config = dict(
    arch='resmlp',
    model='image classifier',
    dataset='made-up road signs on poles',
    train_examples=122500,
    image_size=24,
    crop_scale_min=1,
    horizontal_flip=False,
    cutout=0.4,
    targets=['symbol', 'outline', 'face', 'rim'],
    num_classes=[28, 5, 12, 12],
    norm='layernorm',
    norm_position='pre',
    activation='swiglu',
    mlp_ratio=3,
    parallel_block=True,
    dropout=0.1,
    inner_norm=False,
    drop_path=0.15,
    patch_size=[2, 2],
    layers=12,
    width=192,
    label_smoothing=0.1,
    loss='cross_entropy',
    init='kaiming_normal',
    residual_init='zero_last',
    optimizer='soap',
    beta2=0.99,
    lr=0.0032,
    beta1=0.9,
    shampoo_beta=0.99,
    eps=1e-08,
    precondition_frequency=20,
    max_precond_dim=1024,
    one_sided=False,
    adamw_lr_other_params=0.0011,
    steps=30100,
    batch_size=64,
    epochs=15.7,
    lr_schedule='wsd_sqrt',
    decay_fraction=0.4,
    final_lr_fraction=0.1,
    warmup_steps=6020,
    weight_decay=0.0,
    adamw_weight_decay_other_params=0,
)
Rows from block 4, named by matrix and row number. Rows with one number belong to one neuron. Each number is 128 + 24 x the weight over its row's rms, rounded and kept within 0 to 255. All counts start at 0. Numbers have three digits each. After the name is the row's rms in percent of the matrix's.
# gate: MLP gate (model.blocks.4.mlp.gate.weight, 576x192), inputs 96-191
# fc1: MLP up (model.blocks.4.mlp.fc1.weight, 576x192), inputs 96-191
# fc2: MLP down (model.blocks.4.mlp.fc2.weight, 192x576, transposed), outputs 96-191
gate.319 099:121150140163124181143104150128165129128148122141149142094107107113194160126128122120113158183108141122099122112104119120109152200126115128093138093123172169124125142104143145142124088129137111114118134089149122125134125128118133123123128152090148128115100143115126159169137135133145117180
fc1.319 098:142134167150171163139122156105138152138117128144168147147128094148124135130075149159134141138152140126150123157169130099106124168066156157097136108131124144147168126103137141140100104125147114116094119126132121096179113091152133113106151144106099163123109166133147078103115151130152192130
fc2.319 097:135119103129159132112117113166068084168102152101163149157114157160106174138153131136141130137172154135131107129125090166141158148144150135188128132108148118141121119128136127131114094111105128122133173133151141106136157140119119130167120168127146107184146118123136176078135137142111114121
gate.320 097:160112116132126108174133094113130118140106122154159146128101145160120121126134100142091116129099123131084161139147118149150126125183122127140118157109130161111115112198131128118143103089120085134142150132155171131107139158121127140132132143167123120111118150111077114124156099125161144141
fc1.320 098:142136134141130081163143119169119132121080126101160134111095173089139144114154169185130134147172119103062154170139100115134161129168110142121085156119102130130137072128122141114128103116049115147153120122109164123110137134107114130131095109140105116134141184165153118148115140090107167152
fc2.320 105:112158154081114088105113098177127099151144140099116153123089135095171137122132113171162116072156154105124130131162098114130128104124089140151113105122144119148118129099109112134110145130099120104121129137152122125092094162160094114153135118125102095157113155175160092134122111139134162148
gate.321 111:104107111114121134123066101182123153098124113113135157146124137159148125140137140140137197082127140116143159119133118142128153115140095089116171141107088160125123193125157121134140134139141167149118177114173118152123113120082133122106119174155131130137100128114145083133130138133108112112
fc1.321 108:133151134136139125132173109098110149183120178154163099114148147119109136142138134144098076140120128127105105156091113124140075156127162168140073118129158100121120144149134158122162157124113104093167083149118161066129153133150135149111160103150102081122155138104117154121129144119118137167
fc2.321 105:123138142141097125094106103160152153142120125081161076132155106109169098141113131119170099137136121161139138094115113134147168112124154157131106139135135124080125120147113108111103155154110178163161128111165161119138110131093135135132116152139107112153094080144157104116137141117082116125
gate.322 095:083131098165116104149153107108143123144162152116118138134117098107144124141059094125113103153140088089121145122146157141150128131151104109119129107161170159142148099107119113086124129167101129136113112105130148097122114118096132094106152124138157124131135122113148153175138124142099120151
fc1.322 101:118161118150149129125092163115115089108154102113112122122172138105149142107113132113106111141112188112146138127123116171103125131119091133136146107067107103147148119100076130081124096114113137119116130140146146136123102127154213137164095145161147114118149121099122146141094105076097110196
fc2.322 101:111122122150107155118127152127165067136151077103148143134126119166163104110117148156101084127105130142121123119149143150127160136115149112142124163096157095139105125078122104139168137139135123129138165082097111160134127144116103175113152130052132142176114142162089162075157106157116131155
gate.323 099:127156128155129153121110133136116155152157132117151141171144120141136107124107078123098132146135143133072152146115132149135087163106167188179161161128135129146185122152162132116129162136113149138101123134146094112125157123157119123143132117085095108126112103116152152176145161174129165124
fc1.323 094:158087159124118155133153125132119145155128105134098124149192114124134119146149166107102141179149150118142142147114100147120129152160086136141153094108134139162140146144160131122110104151156131090138139171102141089077170145118142155127126134153100170152136100151124084113170095163163127109
fc2.323 102:159133133100164122112152113120108085121139109152117137122141117131145145084135144120142148135149106115131134138090117139075126173102125076129126137142157123129134157150125135087132101145149088122155161191124184156165125163131150118135137134150136124126099119185157135152135093133104160141
gate.324 098:111135108119142117126164120117098139116106132145109135171131171105170095164114135078137117111121114097141149135131154137151121093105141113172110127127162165130138096127157168144120140134100109125159156116190118117121095119132130142115136136153109133138094082142086140151164178100115136184
fc1.324 102:165149121118148168121127118099123137141152112160120142127137101122120183154123171120142134125128143132117151112137108109083111091141145117130160114076077099105121117130151110110133172121146108129127156101151126134127134110164142140121152126083156124074122120160149123125116180107105085113
fc2.324 106:143106128125094150092104097156130142162095195106154123167143129118134123104123098155115159084130131148139146120125154104106085095163151109130117075119089131128147101161159146130133117103086122106151114132149101139102129099113144119144144145130140128071124119159149133071142114161116116133
gate.325 094:136096121132148162132100177092088116146132109131157153175072108137148095110103084132106136128079138133098143131119167124100092127124079168116158085103108122141133158128146141127163153141106094098131095107139127090138123087110134138115107082112137166112135096103120107108095126133092140156
fc1.325 089:144161136142147117134139113101113133139139195124122138114121131148120162112110116127193164104156157123105148137157111129154115154133185140179115133119162110129121178099134163144133113100120135120172147129112121137167123126154112098107114160089145103133113144178152147158124128110120154073
fc2.325 094:135131141147129097100110136139140132171156102134158126133108093108122094133105171133100088197116121099128131098125160112146125122129094155104083113163153107126106110130139149169141147105092120109112153146145135142113140145112151137075123083105115104116093131145127140134124127129132132067
gate.326 106:131139173116097112163119141140104100116134113137124082144140119144139083159074124139145113114102114147109130134094120135109086065070143124141132120155147114190111133087154136095105138128113136120138155130147120142135182138118113133123137129133173134124111047130166178130107125110128161141
fc1.326 100:153133147146118151125100099170113117111134134138186147151117124105080117121111117116145130115129132090091124167102156133126074157148132117142136132160114093116130090117126142100184154119160122108176138131124135119133144115099092123140097154137115149128100113114135127125080111136160129117
fc2.326 101:118077127090149119074119101144141147110150093103084158154115138170130145111125157157112063191166099145113140121107148088106130175113116104133093148110148147115115139123125115106127100135139121115122127120076100131095082122159152138169134121175088093132126141105094138169128117108119128115
gate.327 107:152122117108141077140120120135111120077092146155099098153112145160146114090123093135137123139164136118135137138137155142094105109106116059121110193104137125098120123085138121104122114131102174140129150137175135152141123095164070132136156155116100105145127111135120128152134146136131186130
fc1.327 103:127159126129146126166132145126111149117118137108172067144124131108126122127113118078105155090110117115142133126125125096117133135110133137145122153090176111162150172123158151101132153101153157141154092102141133130154129109110094164130175092157164136100111111081125123169157122150072123136
fc2.327 101:135117127147113123176149145118149143122108137137161097105092157121127092114142131145092153093116146110112136138140092143114156182147131090115129121076104113110090163125158162145098134108134121151171130113129118162121160156175114144147163101126098148163133102077102103155116119119130162122
gate.328 110:123118097171141138116134126147155129105159072124094168123123115110149090103146161134132107198146079167118175116141109135120134130114142070111122114128093158121099101110097189125164102123166119123129156164167111128134150119162120093138152063135147159106116132120098084097131119150147145135
fc1.328 108:130137097122134153081132122125140099152136149148085110132112105104135135111136109151138129173147100124182169142108140131117145143132175104154158088151132142127136096184112177143152104136178130128145149146159132156129106135128150115160132102144087102142101109089140139121093115166139130129
fc2.328 106:168076132123155102107120097124136128045107103156105169091088122139127155095132129134098171134112078098131148097136098099117131124126134129136196087128113113155114137130096153180120081165143104130117120132104123136147125129114116162141119122092107141117120124100125131130111131082157114105
gate.329 095:126132140130108091119097155091156134152113100157058122139120137105082110179135103125109111141135113116148126099127129132128109122126122139152120152138124086107168116124133135133114133167148094093159137099136141146153184125083128101177098106174136131165129146141141107170159156128145144135
fc1.329 100:116139151104115169120186125129117095129093134127185116134173131130135126091103135088101106152114132154118124150141125114147142163109115113133092112127127158124112190111127112090113120165121116128123104123097125126165107137147132158142132142092124160080116105167145116110094107168167123119
fc2.329 097:137148119136132124162110149153136128135145135115074145114116123091116091157120063117118117153110114142120086102115137153136111169128124141097112085104139127121131118120108133093122176157129131108151131116165150153126119136124132152113106154148153136136099136104102121116152157123150147159
gate.330 100:090132119120155133195158135150124115142131130129152148137113112124133116162109090131137155123122093110152091127129109141163141118138161152146112171131167123148159130114142098106115113128067146127148159151151135120083171123130113127105139088144112113114159152109145085132171119113144145106
fc1.330 108:138086095134116100140117098119119127128102128089144136141139135145108122134106156134096128108156142116144125127135116141115088118125100130133097084106123126071149136178103144145148168102101163140093206135154125104117070128115134144094112107125163120139115174189154141104126113123088102084
fc2.330 096:111179137118150119131136129172119097149153125123127139120105154132112123161148118158160119154158116118122092174108121108144164079133099124125153131136174117151146132114150137144097107144120118151111160136139135091130110157132105126088067142091138127112094118150172163135126140117072130152
gate.331 096:108128089132167120083145148171131147108157145088059173100086129139127123131111145148137128113133087112073141141126117140155116132108163139123110103135132148130099151122099140120174140135153099148095085117098133124122105152156137132118140135155125129135104142128078124120140119100121127105
fc1.331 085:074152098141152119086158118184149133107117137073066177106108131126148128116106142141151115134105087125094141162120137139131117151151108137155140140113116163105104139114147142137172129178149102105069115154117106120109119137147129099143115102107114152122109140112101105090135107108168121117
fc2.331 090:117145091133101159122115160112128081130116127123120133146150142118142186107127143077161140165096118135152125117118134106146105169127133119142121145134191155126093153180125122177138152133113118127128134136141107139116112188161106115181126121119112161112195107109158085133151155141153156117
gate.332 107:135136122159134112131120138142095115130147172106115115121103128085121128097116125170131141129099174112134117139145107121098099138148130116144087070088103151106164109140121179115120108131097134142122140163118172109122163132101125129127110116101112104132101097170141148148128147128119133129
fc1.332 108:106147125119125125130125115122133160138139157121175158122132158128155143113109137105139122137102144181116118165125134114144093113158060116106174161142141127177112158129109183104109159128102114152162119110156130142136114124141146137115153144120126102167146088105130141111097169127135151115
fc2.332 097:164139098132088129131088178140095129116129116108135135181130154148132143126117124120126128102102138110129096130133097150158164118089153134177136096114150110136128147114146140138109154127139135124127134120123157160152141148094162158140115203089117115168189109149132089100126120094169134135
gate.333 102:124134142103159095145143115138152106135132115087141124100105122146166111174116156146113151137096104126100141104131152144129140118121116138186142186113145111124098161128149086146138101159112138151102133118130129155125146127147148138108134148106114130111077141168107123100175123136128119125
fc1.333 098:093098147128135126129128119132130142092116165145184104089126131106113064161146154141132100128133143144162089115116136162089169136119105116166125084124115128117103105110189142136137151147118135137093121116121107124125117139158095119159131143168136153154081160175132167132134135162096128167
fc2.333 100:138148174097169147129129110094159117132138155147151144160130136101141145132121125165134133150149150121136142136153179148126160156146146149148172099124118123128117150085104187111167116175118145129113116141115115185143143070134093149119115118138150123174112114130198129111159160139130142137
gate.334 100:107099072110122156149134159131151133109108118161124108103104150104109145142141136140135129116133094159120144128132113118138105149103147137162092144094123200131122111124098094126147109115136124110175142163121133151111109112117153149137123106154156071125095164138099115150144161171148150073
fc1.334 101:105129141138127143117089082131113123128175121140119125132118151114105112130137108137092135123177130097111124169122150131118156132150129137088109121104145104136088097146131114136111100111115119127120136101172143074116098133120153136153143093135110168124149076119151151131101119149131169123
fc2.334 106:086068120125103159164159116117139096109134099124102114128113118121132113177128132135133098138158114150108156118152112092105123083132125119139144135105144193114093153135137134140125125123104163104104148135143177104122125100094112143114114118152136138113093176123140136173139125164165124138
gate.335 101:118107136145152135160126131148124152155128125112116142102139122111115099079101111111150112121127104136130110150148120111122123158103157145149164119135128132163158087146128141161118116121135077118111153138163169103102119156145114104154162137126121148176100137118131164157169148132136130157
fc1.335 105:169150091114152126140134122109126118111086140127137124138113108144115132144082149154151130102117089124140137126107116117145136115076120106123128134157104116120138123156138122087154173122132147100125120120099123170117069199091163098142109104164144139117107130118127135132123137132113178119
fc2.335 104:141159135112130133167136145170131161129104146143090127126169091129116091110143109132133136109117107142128107102087148131123145124094158115114112129139144112114171121157108101086146151103166114108157113124066113139164101123111144126149132133129079127136142197085119123119148161136133148148
gate.336 108:138149095158099142130163143065136175120115089125124155079107181162106126112172134072124118145178081149096124119114163129130107187124168132133165131159131165154137147083134138135126138092120123103153164105119191148127193117135113151148102151115120120145132170116124127141112158181109118166
fc1.336 108:125099116163140128113124121140107151149128127122109092160168125144109064134078133119137131116071143125153133093129119134109113095123087133127136138119117100136068114163117093113090098109141136137121137166128097150119077157150133079138140171133155147158121091131121140144157089144131151133
fc2.336 108:126139079144133156125126106110142153138136153154114128124147100122083096123138142154108125129119144086124105160104112136101110115111064124154084166136116074151095131123105101135138174108144132097128171128086113136104129132107126136124050179120118139140141130136144123168148120120098187118
gate.337 108:176149164113161125121165094131122134127132146133102162184130140111161133090118104128127127120133119139133136160106147117171125124122125144092093110121102118152109156175144103110156132140101141113158147159112136133130145132162143123111133100132136126136125103150131111112144182150094167134
fc1.337 109:110103131117116145125094122085134145132150146098167105115117125085094114130124134140127144096126177122106146116133119108163112057122148097149114137124108148113158142181106149175111091174141143129099155130120124138141145163115157166172158107093101156143142123162068152144158098084116124127
fc2.337 098:132136135126095133102121158172143142111128148153136088120145120152116124098127191137125116149134129104135120097076151145139122135132123084156167109132135148116146143135109081136161133110176066152142110128090091137164120130122129107138169129152087083151131138114084166138136141113102177137
gate.338 099:111107077148129104108170141096083122118118128112131152106097147120123152125153153098157132129115119140097110151108139100121129109102114108110164154137125120084122073123163132127103141136124169148143133082099128095120147075152139077144127094115143137149104137077148111109123104143135111152
fc1.338 103:125107180106129147106119120140126148127123178163190114141136121122136101161119108110101106134158116150128129109122141147120112112155114108102097135087096147166088155193137120140156153137107106113134113144119125115132114140136105132101141097127112121115101138134162134140124189140152152176
fc2.338 099:139095119142119147139135132106127152139101160112125152174144099141142124170111127149136149142103139119132186195132118120118115167142131126139164133098122149121170158125124133106085154127109153140081086158144163126072150101150128100123076103138125152150137166124104137141162141096100161162
gate.339 091:118136137161104121122108135159102136164100145114098139134148111129131107157118150106144157112130121075164113113148131168112144135140137150131095140103115156128153112144169142142072084149107150124156121117142130149149114110124121156153119097171092183108135106079150124132106139113152131089
fc1.339 101:103114147097158132119143128114143119129119147125124152112139137152106094113158127144140118111117119113122143141120162180167148135150142145135094104115134163070112122146135152140122168119111126146136104163137123079160150162150143107145107103127111131111156139130148133137132093093127168095
fc2.339 106:139117111143112146125120101120124135086117089124149111127139151102120145065137143150164139154152119124129130124067146166088124129110132119095108129117129163137131088158127107153159162116148169133068128072104112121145172171135170108163115109139131093122120152112123138152140102090165138125
gate.340 101:098100147181134099130130146145080157107112106155144148159093160097181107081153133168150117110151149155084143139173139153106098174124133125089118129142140108159122139106156145154140124090127122138152110107103107124125119127166133154115144125152169102107082110093144145152158151135117141095
fc1.340 091:121123129132122153116091094154152135126112122126097176137103114116196098119149120154127141141127117136123145125102134146127122088128122155124126138119112160158168129106137122158179118134123154170116067147097095165089109115133167111090105119165156128133114146127129148143184153119090086154
fc2.340 099:136111068121098128101133129151134121129135145135143147084086153065121130119101128121095139108093151114099131123102115127136140136130162150150145144133161120129151140107159125142155100158148156077119104169133090137169129109132111134160122114168157126138140135138132128145106133082123134112
gate.341 099:091135151124175109175165131114179110155116065082159108152164172111127131146116122111136145149141136128141128120120146114131139130149136116132119150114161139131123142106160146109128133123108126124152124173099134174123156092103097129102104098127111129142095146097140114145154123158120099100
fc1.341 111:153127082177123148152135153092094152149090141144123101149114132105132085101151107127152124118099117134102112113155092150092176161114144119104122175124132141131077142093154157130168104150118096127121120108126113119130143111140144136110147124168107092136144077082111138153127175086144134139
fc2.341 097:189139123126117123143130161096128137128121191147130142149114126124121121084102137174167138121151155161114169124145110180147154123132146120157116146135149121128139098118137145088148102095125158148140125110073131130124119111108145155152091128111086140113116158102117098145101140099156157136
gate.342 091:116131110119119125131145157125124137099104123158089112147149086142129116151080113097136111130142093093090119116125129139124136114113129143106139102127102145104113163107147158127163162105129109158159145143116103104156118125115139129172132153146125141122090060123129136154145163165130148090
fc1.342 100:125165154139132146128122129119135129140148169082163154095139143151152125134137096129099123091136114154166097138132093105134176132091136113176139156155100110158135110120102113130105109124098144130124140131155137150038100146155125129110145124107135156097124162108163110156111122111143099147
fc2.342 095:130120081129095139108132180145127118104134148124146119122090167117122148109126151104125121144114142107165103122140101128116161083110138123099150116111111183132140124086089099119149166094076104104140120131096146094138130098099166089103127119148083148114154103125103151140128116185134153135
gate.343 105:133129114187106135089142116128175120150178151117105159139095163133172121111157146155161119152139135131132178128105131153106154112092156110160135131113191123161144138179096146154149114103122138130160122129116151128114132156123152111084129096144124156138084139120127080112131142148117149108
fc1.343 124:112105143113163141113130129104111136126162108137116148116111129138102084117102176138102124134149087184158157117112103142123126125113117115110152121129106170152081122115102194136147120153150075158142135124120132158130139145163135120169124072120129132111125122127122157097116145145129153132
fc2.343 103:159111105105130147158135128129132105121152114138111166132128161141123085126129146117120138128092111150147144150130103089167138091130144116145168120092119152171057156112110189140138114151171061173108124133092139109135174123146151151136123074100115159127123131143097128117105140158123153129
gate.344 098:142137142126137132123116152136103083095132134105138144131094150139146122154098151141094102103159140124155131140084188129095143120154187145113078095122134120130097149133134174137149173137123077141111124162132155131163137142172135117140150140126115122125133129129151096137173092127133171146
fc1.344 092:162088141131129143140147136155134139118093076100128164165118147123092106109140142113119127136118133115183126150125100151116122156142139098137158148073074127154115171141133102113121144123141120124160136100118188117132104113132097108176111139149108146141115116149139125148105111117090104097
fc2.344 093:139129086114163124121094156148181089107148102105155133121155139156093117084167128128167126129140093152119116103144137121102104157104133139172120132139144142142143116111106137148119195149065118153157197120130163126139153081147108101112107127114131123117128098097085113131113136150152150113
gate.345 098:135119160149114108151136131131148116139108107121150115134115152145134142124160108084156105137111115122142145103156152134107137099125122121123139156140120113147132131158087151118167147133092111096148153124117120089135171148126110126126147119126111088140044136153163129104110168124108121130
fc1.345 100:123135099088144138144114131128176101153148113096147118141167170107078156108157110117124135114142096137119080124107094130141161126156163144110110102120147114128098121131080138183144162133136109129107146130127123152106131138130105111142102130119112135101143140122151124127094095191121128122
fc2.345 107:127128135104134162165124164108117116136097125104105112161127125155131103138164099130151142185116125138152131145098170144143142128112119134128160132095080159135128159146130099151108138130110118107151160117150150115127143093110124125135142089140138116092114145093117129138111135140121133100
gate.346 094:118113149174121126139148106172150147144125173130149083083135124145121102128187111113179136172113139121158118161133141174129141076135163114150124124121103154157173090130169127141155179122117147132118119110123097115083120142135121136134141136127137143157148159128119128161138087095177108109
fc1.346 100:116133135139142114129148097136129164141149146126126076169128161145173130107123103152128094120079115108144123148174169109157133156126125174079175122113093143132129099134111138130125117138128119134154127096131124142132141120113131132158142146165106153103157118124094144091095113123138129130
fc2.346 098:103124115094130156097086165108109153124094117073125100155119128152126108124155110106176126137116113127147113076092130125114101104109122120140118116091105149131112168136096102145138092096103110096129122110189133110105078162115137092150121159124131146163149108147141127181076124142142163133
gate.347 096:127098148127147110157142133079121170137123122161114128169118129134151097098143127117068127079119112137137101112121100130122125116164160152135156142149145156143116157154116124139121131141089120103132104068068155105103161137124133122085119135132147089126124133138068100133170101131131163115
fc1.347 094:122133129118112136089164154166170127111130149155113136097063137095118096123097146122157134150104133133058137113143113149128124099118161113123144100115092088148104122162119121138124133100166164151172108172159129140128084152103122136135116086129118131093134107142107174157152128088161114122
fc2.347 099:122163125145146110137098144110134134119121128111084150094106111159160142114105138134056164125103113129123159144141129153149139129116142118094099167109152120159113159114143117135112121144177131088121132127086140171130099135099159109098139076104091149107114112114124134163127117128134150136
gate.348 112:112123134157138161129125130159114125175141098143100135098155115156145154141129154132072087130134104086118145114119108121152130129106187135153121157145081095089153106132110128148081160157146133142130122099124143136159100104160108091095082145112158103108096163115152176104132133131121104117
fc1.348 106:157126142138122141124161134170113166138156100125116134123148120136094204109154154145136112140167118068142142154104132146165115137159177168145140162163097108080148108115108131143131126133135135140109124100132155135153135148137118077092106148121147128098096130110152163124133121122160129113
fc2.348 099:137136120095134152158138113113157133121145092110093144148111170161124146151133107121116168112096137133114155125120146136133133140121156117137102108091115090104129103118132102144185074163122159125133149182161110092151148127102106170119136145142104129120180113113142109168122161109125132126
gate.349 102:109074141111140137126103118134166150167103151141149146141114117114141117115133146110125166144176131129089162124122108120131084103163122129093140123103120092138087111120166113093160127122133142107119090140136129113160167127176097165139176102116121098121156126107120126144162116148173123146
fc1.349 112:161114167147133123171104138139126124144146105123105155131134112126111139124134139148078160091086094093127145123160095146142128095134140121156077138153096133145120122143139107149125146097113129097142100169142143146122102108140123140091112119121158109132103134134132119139126101145135162116
fc2.349 091:154132158133091131155091085143154159101167129108125162125128143129117149137137138149135098141181129112126084098170112134107111130121129118156143111179174122112160107139094128105100134150130116085117127108132148168164117169107135102094142146143185143096117156109140135122132157100117119149
gate.350 105:148119097131147126107162146123080134117119151184130100141147175113138199091118166115121172144122129113133084159118158101099132155132167104137119172110099139123096109134120126078125155145129082169157129138112146121108090143148129162118148111097115128113120122093174103129100141113128084121
fc1.350 098:168146158149111146091177168093124175113112160162109166138141158157136152136133177138135160141115134098108115146116174139128095127127108115130143136183115148121094124130145126099105140143110102181126139126118175094159152109137138126195141106122097105080108129145138109121101127088082120100
fc2.350 098:139156142173113109105092136105168131156155126119097108095095123129139124116110150121090129104184167116099157161120122145139146094148120136130166115187148107118108148124118118099145147102174149139065139084152112090071167125139105094124107118129141092134124098148134135115109127101142105144
gate.351 101:124093147147109145148170154087062109136138122084111209120116104102127144061095150132133134133155141145093154164102147140175098139132155110119121130132164110100140150146116147081143137100151114164175153067111126106146124123138132103131119120111150170124122189132159118130135170141096100165
fc1.351 101:133162101163141127137083085139154125151113158145094110127126087143083120145140158164121105143131149116107148114131135118150110113085084152135157134097151135121145167098116120104124105139135133155080104189177154128140130149093157094120091120146115141164159161131108172137102117127120138161
fc2.351 097:136094109151115121178076111130106098109167136112121097080135110114107133084135162131091136110140111152127115143127113134117109159115156131119138069148189144111142166125142158127097162120134124128115077116159145143138131125097178132170139126102166135171106127123110142120170131124137115114
gate.352 101:138119141102123108150104130128137118179120108088087174087134105127116170169163130109129123095161085140152130119106177143143141069082111130138085121102140135114109166108168123157127150113152092154119120106167154108120161135142093119134116116098142137134107126136127172137151139158108091146
fc1.352 101:120162139130106112168140089171078139098148132115096134111122128113113104141123149096145170097138096076143114142121203108111137084173097123172133102103138136105108142123130123097133149124143124161141177124122097144122073119107100114146095156136122145162115146140145125152168093142100159106
fc2.352 103:146142165152100139099096075122075128147124111162091148173102119150098157159113154107111082118094138105125140126146133098155130180149140135135193146141142128135130142102141134124110137144110162160173118117130141110114120141066140140135108162138115122152139110187153127107130169110165152146
gate.353 096:110117090165168136176133093161139148131114135094137109129130103090126115139113111138138132084079166150124111133114110126118105136141147112105081154170155137115125170142107117127120140177145131168148119160148116139141141103132142128075069109132145129167135201144118128150150100117124111150
fc1.353 096:138159139159135148077117153118083156137155143124117139086148132089138125168152148126145133108154106100127199101168193131116103119118106140147128081148130075092124136122144157134092124127124116157127087139160152108110141156160121134079138136129148124108127159152139148141137128171144113105
fc2.353 103:156108108097065097103165134094117136133128117094136190143097133070134138078127136129173123125168122114115158149151113122166141108161126157153161127102120117152096101086133124130134103100149152129126099139173111137134126122132146101128122136135153148115141135113131161107120120120089138133
gate.354 095:113144166116171104148162117099090107115080107136168122099145149109145128151113143104116161151112126117121083171125139145109085164088132112116101110113105156083104141113109127172152106104114140094140133116178141095150100134169128124118172119144104087107104119137078137163179137158131109104
fc1.354 089:131144154140116176116122116149106153112130136150050122122128140104165142123156160125154167122109106098142107150106081134090138113132142097076109168101128128145128116179124136147097117096125143122094110146110166157140112129121156151150155116135101152171106151136172083095116092146159114133
fc2.354 097:092109161122135132081140134085081171103112127162133104123168094100124113158127143099119180142137118176158099109162115108085176158134085116143115150111106119135143099110087120085143153131145138173130152114123124162187107161099173117142126129118085126120160147099146124134153121133152160132
gate.355 098:127148116127136148115126173129119140136126124113169129102093109106146094155104153090110130129083112139136118108149116122095157127117151103137132144155176113186136118104155172186120123097116126131101109137135106137143175159080154115165123121147150105163140194163166186131098123102148108141
fc1.355 103:135114132120144067106102153121127154098157130121147125148159121125145067121130151121106127126133113136150089135162125111157124097062110113164152114090129147086122152111110160112108116122110142105115116105084088143114131132125097147128092152132128139149119134124105118122099124175103148123
fc2.355 102:146125136159114146100147155171129110097170088103131145120146128182103140079129079144128107129144121115089128126102064143118132117104114137155122125136115097123142161113128132121159146125084123104130126125130087124112139083095182117110115123161122119154140153150104133144144141148135084121
gate.356 100:132128168118122102129112142134109122089122150128132170115144142135152091118179151089174150111169164151088153133130178122140169136127137105127093164175150208153127100165130125144100118132153112141121104107129173144111098127122153120177131112153126145122116111132151092125152120087159113133
fc1.356 090:089132111131108135147145127111138150091118148115132122115116139109161163150070158118106083128158090128142157130154121120104111092135134147162123131100147096120124120128089115129164139129128109095112187136146107136134160112123115130111130098154107124112124089091142145112103118116121063107
fc2.356 092:138125108146153106151136144156113155055119156106125164150143149094134123142087111099160116119124121128143137111138125108145096143122115158123097193122105141101103157119107122143109132139166105099108120112108102111133061097114183147120118124149123114106156126154121118113121098154159115100
gate.357 106:140095143160162117141132121112109153142072107176100151118165122185143124127139106176137117156122126146170122098106132116138131114101125115093143138148093092120152163109151170110103116125150119150098112125125103128130134113123114075124101163120148166117128125122165137112180148162104171125
fc1.357 097:147111103158128157121161131140143105135102135096084127116189184146119133112152128108126094109141128105122120102112126137115139110154144130169114125168111108180126110136180134143185121130146140137108116194101132105171126140090142128090083128125101117156079087115145139119145140159111136088
fc2.357 100:135113163170103126135151110115108139135139121101187142118125135119100164115107096106099120128191113126159129116085129101137091129118133095124110138134101147107132093174148130128160131118153119124133121193133113101117168135128161179111085130124125123158119094114098173101157144161117143101
gate.358 104:170119138116140158179091150130110106094105121106125134161111113145155126108149124162104114164066137119100137110113137138084105126152117119113127143109121124142101157150154133102126116087086118121151142159111090171147136141160118079057118132149149145127099135124166131161137131168160138115
fc1.358 110:164094136132132132112145111134136121146113130131110155113140159181130142122141119120111078101144095096066143091121130156119118121135131126173095125189079138139173139105130146115128135147152111124112152144144126134117112142071088116128128128100124130101189102116097148112110169144123158131
fc2.358 100:122179126137135119156137095168090143134130104138136110082118161188159092147163154141142137119110080106100078145106126164107168155178133106095119115103112141133137147095124107165117121115131108152115163156117113134117120130135121113112090072153141182140144117147149139101133145145094118114
gate.359 096:129109115145122125089174168087145129109111146136141130165062157122195146095144138131129123143149146132122183079164129122143119128074144121104133134119151158130128138149135102128157142132147124116123088130181122143131116108175145114158114119141100127105092087103129124152119136102109108125
fc1.359 097:139101124132134112132118094116119075140128167179093123106111144142125153109125138118131148180068116103151135076125100155097132132114130135136128108128120145190159111174102087134141139109113102077128104118143130170105124156115157132168136142121071154146141144176135092095127126105119147139
fc2.359 100:163083118092105112127143108132124136140151133159132122164163095161113188158178123112112142169099157184147118104151127140135151159189105122133160117099134103148153104114120114144163103117133123162115146104134134127085122116140102114104122141153109157124167163155146163139129089115076172145
gate.360 099:095128127123099114150109159187141138120153137138100146138106154155143095097128139124142121136142144122148117163092126150145134152114140156125109148099162110128087076133116145192135106118193120145103114133152102116161122145120104156101148122102107142156081141128123124132156146120139147116
fc1.360 098:096147138116131200102166148140164104092099140128142120114091115134167145135115120099107127127124142138159118091100135104103118151129134133093160084144099147146077130132101129098128154142082134122122100114106123106126167116142133107142141096096146070118118102101121138091108112105130102143
fc2.360 097:135147098130126189115160128132122137127102138100132127125107118150139142147136112116129109135119163102133137129101145157140170129154164141119102116098115127172115140144129108148131112165136091167121163146122148127097132167136132132156103163134137072145098150172118132099134133152120108169
gate.361 098:087138172117123103136130138098097132159117118104125157118147145103116133095101132115140158174129119124176169123129105129078096169115155154131118104109134155107109091115112142130106105152127147107088154117159144087084148113120129123132136134141082117135136181096130131109165123150130118138
fc1.361 105:100156135136149090140155134119129114119102094127121151103112141120136161105133180078125150158134121126113128145144118115093104142138125130131098118085065124135093082105140134137134161093126166146094137110118096118093162113131099148091178143135098139118163161181137131138127098148163119131
fc2.361 096:144089139156157144128127112092160108098149155128136127124093115121112141129129127156136145120149139135116152141162089111136145116158096142131140139109094128201119157118121150146150130128099179120137106179092105177141115107140109134113169134098173121115130145118067144121156102184139104113
gate.362 094:087131089130083150157146178087124138157134168105150108145099129184122116134131133121139108139121146138116135115140135150118140084113079101170105138109130118129190108125089138171118129145112083123164125083166129135159122137178097157137118088167124102151120159138158100105105160143123125137
fc1.362 088:119108094109091148130151102098117100148130153148120150186122146176137122141069175092098146113075114121137121139098146087158120106141152127078124124116081100124157112130108124147137143108143131164147142047100103156124164116107142148146111113142127116145149124099096115093139135174106128092
fc2.362 099:170084131167123138145147155146095136122144170086142139129082088117110158114125110123111120147117155064185103118133158097123121179135163127107102156133089144153071080120133158132120172123144141166125136108140133109147121119122064109123112135135139159137083158129113133136137101145175172113